A small image classifier, trained from scratch.
Training: 7600 steps, held-out accuracy 99%.
Data: trained on pen-drawn characters of a made-up script with 800 signs, 197500 training examples.
Rows from block 5 of a small image classifier, named by matrix and row number. Rows with one number within an expert belong to one neuron, the router's apart. Each number is 200 + 20 x the weight over its row's rms, rounded and kept within 0 to 999. All counts start at 0. After the name is the row's rms in percent of the matrix's.
After each expert's rows are labels from the 100 images, of 14848, where the router gives the expert most weight on average: "responds to" is what is common among them. Only what is clearly more common there than usual is listed. The data: pen-drawn characters of a made-up script with 800 signs. In brackets: how many of the 100.
# router: router (model.blocks.5.mlp.router.weight, 16x256, trained with AdamW), inputs 172-255
# up: expert up (model.blocks.5.mlp.up, 16x128x256), inputs 172-255
# down: expert down (model.blocks.5.mlp.down, 16x256x128, transposed), outputs 172-255

# expert 1
router.1,144,190,195,185,210,212,196,163,172,197,227,242,210,178,256,206,243,211,222,216,186,164,212,171,193,201,197,221,200,202,222,220,228,201,208,189,225,186,200,220,184,199,178,185,202,181,231,159,228,186,186,187,201,168,181,215,203,189,191,210,225,181,203,221,192,176,184,214,203,201,241,189,187,205,204,177,198,175,228,204,177,180,208,186,208
up.0,096,250,215,214,228,205,174,231,228,190,221,188,215,212,218,162,202,178,218,185,199,199,202,193,196,175,215,158,205,167,229,211,181,190,205,213,200,214,191,208,184,192,232,204,182,178,207,251,201,187,201,196,188,202,188,183,206,238,183,191,185,212,187,172,202,196,199,185,194,169,193,201,209,215,225,205,248,171,210,164,209,199,179,185,218
down.0,103,232,222,179,211,224,199,165,197,212,234,182,169,194,218,193,218,185,193,159,223,210,201,191,183,194,221,217,208,181,208,206,222,196,200,214,206,210,208,204,199,194,210,201,198,219,203,206,212,196,198,200,220,160,195,202,205,198,218,215,193,221,211,205,206,206,184,206,195,186,201,183,234,184,196,219,196,201,212,192,245,230,173,191,209
responds to: three strokes (63)

# expert 12
router.12,106,210,221,204,183,238,175,201,183,180,238,205,206,221,175,229,180,173,173,193,182,186,196,218,169,198,211,190,187,192,215,195,196,211,198,215,218,216,209,204,211,207,215,173,178,190,175,205,143,191,242,196,209,207,199,174,176,189,215,203,195,163,176,188,210,198,171,191,203,204,201,240,219,181,184,196,236,196,185,201,219,230,158,202,193
up.0,085,237,199,219,204,206,226,253,191,226,216,224,205,188,212,210,223,168,230,190,214,168,233,211,218,219,190,182,178,239,202,189,196,202,238,176,205,226,197,201,185,211,184,209,235,223,212,193,172,195,228,199,201,174,200,209,206,185,245,218,209,211,225,169,205,192,177,196,209,162,201,187,200,212,208,214,236,199,210,195,187,191,201,207,179
down.0,095,222,180,184,217,221,193,222,234,178,195,195,164,166,229,194,199,222,181,215,222,178,227,209,184,203,185,180,184,191,196,177,203,212,204,176,200,207,200,207,201,181,181,189,199,205,245,189,221,215,210,188,201,211,202,196,203,154,211,208,176,219,194,209,168,218,166,188,207,200,201,191,201,198,230,157,210,201,195,182,198,193,204,198,207
responds to: four strokes (58)

# expert 8
router.8,129,225,192,200,185,206,199,205,200,165,227,159,205,227,198,189,182,196,200,169,247,183,204,215,197,219,212,186,226,183,180,202,164,196,207,205,168,226,219,192,190,223,226,229,144,186,215,219,199,170,192,215,208,226,179,246,189,191,205,192,185,210,208,202,193,180,208,206,216,214,182,205,174,161,205,216,186,172,219,185,202,190,185,184,218
up.1,102,187,180,202,196,190,188,204,199,189,215,221,244,228,209,181,205,217,182,216,224,190,193,157,183,194,199,222,212,199,183,184,213,206,205,227,182,181,215,202,199,188,226,165,174,198,182,215,221,192,186,215,170,214,211,206,214,245,188,207,185,200,188,188,175,193,220,192,185,226,183,174,199,183,189,170,208,199,217,181,197,181,251,192,184
down.1,086,176,212,214,211,236,199,188,174,196,236,202,248,188,219,190,202,207,193,214,196,216,173,147,200,212,191,223,211,245,203,196,214,207,210,200,193,197,191,197,218,213,230,213,178,243,203,213,186,234,199,205,176,199,210,216,216,194,220,204,207,217,194,190,194,191,193,173,195,200,205,179,188,194,204,210,202,210,201,230,201,183,218,175,195
responds to: thick pen (78); four strokes (68)

# expert 11
router.11,076,193,190,208,197,225,191,155,194,213,213,231,211,179,178,184,174,177,200,176,216,178,184,200,199,216,216,196,189,198,179,194,236,218,228,176,179,179,231,195,183,167,211,165,189,202,247,225,194,192,239,223,181,176,188,209,197,212,239,207,189,221,203,202,220,207,219,186,200,215,183,197,185,179,182,195,212,195,224,182,189,222,215,205,217
up.0,096,191,174,208,170,218,188,227,211,224,253,189,217,199,201,227,176,208,192,237,178,189,215,222,186,213,174,166,236,221,190,160,210,225,185,179,215,199,213,197,214,185,181,169,186,202,224,198,181,208,204,197,216,193,180,186,182,177,187,170,191,206,184,220,224,196,205,179,175,151,220,184,249,211,228,197,176,205,184,165,194,230,213,212,214
down.0,086,200,199,170,166,212,207,176,222,151,208,176,201,191,176,192,205,160,220,224,179,205,216,187,213,184,179,196,226,212,189,200,211,206,203,227,198,214,152,200,151,193,192,150,182,155,196,203,216,193,211,198,199,217,214,182,214,210,172,194,211,188,186,203,187,212,189,205,207,216,217,170,175,214,207,229,179,219,198,164,203,203,231,200,195
responds to: two strokes (60)

# expert 4
router.4,091,220,198,192,223,209,160,224,217,183,182,202,208,180,191,228,207,193,202,198,182,230,205,191,217,193,211,173,230,212,184,216,226,221,206,193,185,167,203,228,183,208,211,207,205,214,206,152,201,227,189,211,203,149,214,211,214,194,219,181,205,167,157,192,196,175,224,155,196,189,223,217,233,204,252,160,219,248,216,197,217,209,190,240,211
up.0,090,213,211,164,188,212,218,208,188,182,190,218,193,177,225,218,231,207,208,204,218,214,208,225,187,232,202,219,219,254,182,226,194,193,173,190,204,203,185,164,228,186,176,195,185,199,195,218,233,174,247,236,193,210,191,199,214,204,186,218,181,186,180,175,186,221,211,196,225,180,220,220,211,207,185,192,200,195,193,211,161,212,192,249,206
down.0,082,218,201,235,181,179,220,184,188,178,208,191,226,191,203,214,225,205,198,187,176,223,237,192,214,199,178,183,227,188,212,211,218,201,191,202,195,212,187,190,231,196,209,208,219,232,191,243,165,160,166,185,180,196,185,211,196,187,228,219,186,228,190,220,181,175,200,179,226,205,201,160,209,194,202,177,146,202,194,191,217,208,222,196,166
responds to: one stroke (79); only straight strokes (77)

# expert 14
router.14,072,175,206,201,229,208,215,205,177,239,208,194,232,216,212,213,204,189,216,190,214,191,226,194,206,152,184,212,190,215,205,220,199,212,217,200,192,175,188,212,187,217,208,198,177,214,198,225,210,178,192,236,202,207,178,205,195,232,205,209,190,200,177,161,215,187,185,208,196,196,172,198,189,214,210,209,184,226,198,190,235,177,195,195,206
up.0,097,231,196,173,172,187,217,209,208,243,210,189,181,212,200,174,156,213,190,198,179,210,187,230,147,198,216,204,191,206,201,197,196,196,220,242,181,234,195,181,239,185,181,192,212,183,217,173,184,223,196,200,197,210,220,201,190,209,205,225,181,203,202,223,155,226,212,179,198,231,175,234,178,177,170,211,210,222,177,185,185,189,223,208,190
down.0,092,182,187,182,239,224,218,175,207,229,183,218,179,214,197,192,206,219,202,214,188,196,159,235,176,179,199,195,203,193,213,177,194,202,184,188,209,214,172,220,251,189,215,228,240,223,202,208,190,191,199,230,219,241,209,183,201,165,187,212,227,201,203,200,201,208,188,202,218,184,202,194,179,194,206,224,201,196,203,190,217,188,196,194,191
responds to: dark on light (94); only straight strokes (47); one stroke (39)

# expert 2
router.2,088,198,178,201,198,236,181,177,192,218,235,188,201,236,205,210,204,206,202,202,190,171,187,228,233,197,201,206,178,183,146,197,212,206,189,206,183,174,200,213,242,165,219,193,175,195,199,208,199,238,196,214,220,213,197,180,205,202,160,210,206,209,213,209,207,195,234,185,197,234,228,201,204,241,208,225,206,206,192,177,177,218,197,202,225
up.0,104,172,192,193,195,190,201,183,169,175,191,196,210,180,211,185,239,214,189,196,186,210,214,196,216,195,197,231,172,218,161,229,181,224,202,202,201,203,211,169,175,191,227,180,195,201,211,238,203,172,220,195,222,161,220,199,199,233,192,196,260,219,215,211,170,212,176,195,165,221,196,180,211,183,209,221,227,187,228,220,222,202,197,204,179
down.0,100,190,219,167,184,170,206,177,214,213,185,155,201,191,174,223,189,207,171,203,211,212,149,185,176,140,172,204,196,212,194,189,212,194,196,198,221,210,211,198,233,204,163,239,195,216,200,200,214,201,206,213,186,189,203,178,190,179,170,179,227,178,165,201,210,200,201,230,200,187,208,201,188,208,213,192,202,208,212,203,184,203,172,181,218
responds to: thin pen (87)

# expert 6
router.6,076,197,198,209,183,199,210,242,180,229,208,222,208,264,193,176,197,216,215,191,226,195,201,187,208,229,234,176,164,216,162,208,191,222,224,183,187,190,205,228,199,170,190,230,234,213,184,209,215,218,168,232,195,215,190,210,174,201,230,183,196,190,177,200,221,218,165,182,195,203,225,189,169,188,176,207,185,186,224,233,185,158,203,225,210
up.0,093,217,194,167,197,186,218,206,253,181,216,188,199,187,209,188,192,198,208,168,222,187,217,174,176,230,189,233,195,207,192,202,206,180,210,195,195,207,227,237,202,185,202,206,159,175,213,222,188,211,218,165,231,176,190,186,212,216,251,184,173,211,205,193,236,196,212,208,188,170,213,163,203,219,183,204,198,161,189,216,199,178,195,188,184
down.0,096,203,210,199,190,208,208,168,162,207,160,226,227,203,201,189,191,192,200,181,212,239,186,231,203,171,228,208,203,194,209,205,189,177,203,184,198,201,197,200,204,197,187,207,253,229,188,178,194,209,200,216,195,209,203,198,203,204,141,185,174,175,192,198,200,212,193,211,224,203,191,194,205,200,199,182,208,173,232,169,203,193,206,192,228
responds to: one stroke (98); only straight strokes (97)

# expert 10
router.10,077,206,197,237,231,204,177,192,249,188,213,174,228,236,236,195,176,178,182,199,186,224,197,189,213,207,186,213,198,238,209,233,258,217,216,189,172,204,192,220,183,190,205,186,246,184,188,219,193,204,203,245,170,207,217,202,212,205,191,199,181,245,183,190,202,203,173,209,197,212,223,189,222,255,196,184,159,215,181,159,190,207,195,189,198
up.1,082,193,216,207,192,201,164,190,204,184,212,163,189,190,221,205,212,206,230,206,143,197,175,188,204,185,216,214,195,204,159,203,224,210,207,215,191,200,191,206,216,216,181,180,230,165,249,192,228,216,157,177,192,166,207,165,211,203,221,200,251,171,202,207,181,200,206,225,193,198,205,188,175,195,181,219,211,187,203,224,200,237,205,212,235
down.1,085,162,213,197,174,202,182,205,194,193,192,227,209,179,205,206,154,232,216,208,237,211,190,214,254,205,230,213,206,217,213,189,189,197,201,200,206,188,189,163,229,203,213,208,213,202,195,197,202,244,192,190,202,199,206,166,225,175,221,173,183,204,201,209,203,179,196,211,212,177,188,215,182,193,177,195,229,197,179,181,223,186,217,166,184
responds to: thick pen (88); four strokes (55)

# expert 15
router.15,077,157,199,202,185,247,169,211,212,218,163,166,188,203,211,191,199,224,214,174,221,201,209,209,177,168,198,185,173,208,228,203,189,215,191,218,196,173,247,229,199,196,219,207,217,187,230,190,182,210,231,172,216,190,187,175,207,187,192,234,154,196,172,201,194,199,209,200,210,189,214,190,170,191,210,201,209,241,200,220,203,209,205,207,210
up.1,097,216,212,170,201,187,203,199,197,209,215,183,188,218,205,210,184,194,220,241,192,208,185,220,185,216,217,198,190,193,207,177,230,232,189,194,244,224,200,212,229,180,185,209,165,208,225,221,199,207,177,217,188,181,191,238,215,197,203,199,186,228,212,222,215,195,256,218,176,206,194,184,183,194,179,185,227,184,206,176,190,183,218,224,189
down.1,100,166,196,217,159,246,181,200,220,220,217,213,187,201,191,202,178,193,191,186,184,177,200,194,214,162,175,194,201,206,190,219,179,192,195,218,199,209,232,215,205,206,200,187,245,223,172,188,192,216,184,170,189,216,201,180,204,218,189,217,205,223,196,217,185,213,256,181,208,185,206,213,149,205,192,224,213,209,195,230,162,187,170,201,188
responds to: dark on light (97)

# expert 0
router.0,078,194,211,225,247,232,214,195,208,181,191,211,218,234,201,199,181,196,221,202,217,205,213,195,182,185,209,209,179,243,181,213,205,219,206,176,220,179,237,177,195,208,226,170,226,202,202,216,264,251,186,176,187,186,179,156,184,194,170,231,214,167,170,234,213,218,194,206,209,206,215,186,191,207,197,182,217,212,200,182,169,218,215,187,233
up.0,096,210,214,210,194,231,192,213,220,194,209,184,191,218,195,180,198,196,170,187,181,204,216,185,187,205,169,159,199,211,216,224,198,213,186,191,200,214,209,226,217,183,203,209,187,192,227,197,211,213,216,172,205,177,176,192,224,199,178,188,207,209,201,165,192,199,195,159,190,149,218,201,194,196,230,215,169,213,182,194,225,210,197,213,203
down.0,095,201,193,210,235,205,203,208,203,186,176,200,217,187,180,216,207,237,189,223,173,199,231,191,194,188,224,221,218,226,206,194,189,198,178,189,203,219,193,200,217,198,208,219,249,210,232,219,189,221,213,196,206,152,226,200,212,184,216,214,178,211,191,213,259,187,198,198,198,197,187,194,179,198,204,189,220,191,191,189,183,222,209,226,203
responds to: only straight strokes (77); one stroke (63)

# expert 5
router.5,100,171,216,188,200,179,190,191,215,176,183,180,186,199,190,150,222,210,236,165,188,223,164,193,172,188,180,208,192,154,226,210,193,161,176,225,191,218,191,197,177,182,218,203,202,184,173,202,241,202,204,238,227,167,222,186,179,182,180,185,216,194,208,212,220,218,147,206,169,214,198,201,203,179,200,203,223,212,197,215,177,207,186,183,187
up.1,111,171,229,221,195,175,204,219,227,220,209,225,190,202,210,218,187,187,201,183,217,182,192,196,190,204,185,167,186,205,175,185,173,239,169,183,229,174,183,201,158,233,216,191,170,201,196,186,229,192,191,218,218,201,213,192,205,224,207,208,183,230,195,215,236,223,200,201,199,163,188,184,213,187,211,214,178,196,203,187,200,181,189,181,139
down.1,116,150,208,189,193,167,190,229,218,221,201,207,219,203,193,156,215,230,179,155,192,192,170,219,191,190,188,235,205,175,200,194,213,202,206,214,218,195,234,204,204,190,221,198,207,216,159,205,190,179,206,180,221,176,197,222,213,213,202,177,166,205,202,195,214,195,163,174,176,200,195,227,233,210,205,192,202,200,210,225,198,204,221,202,182
responds to: dark on light (80)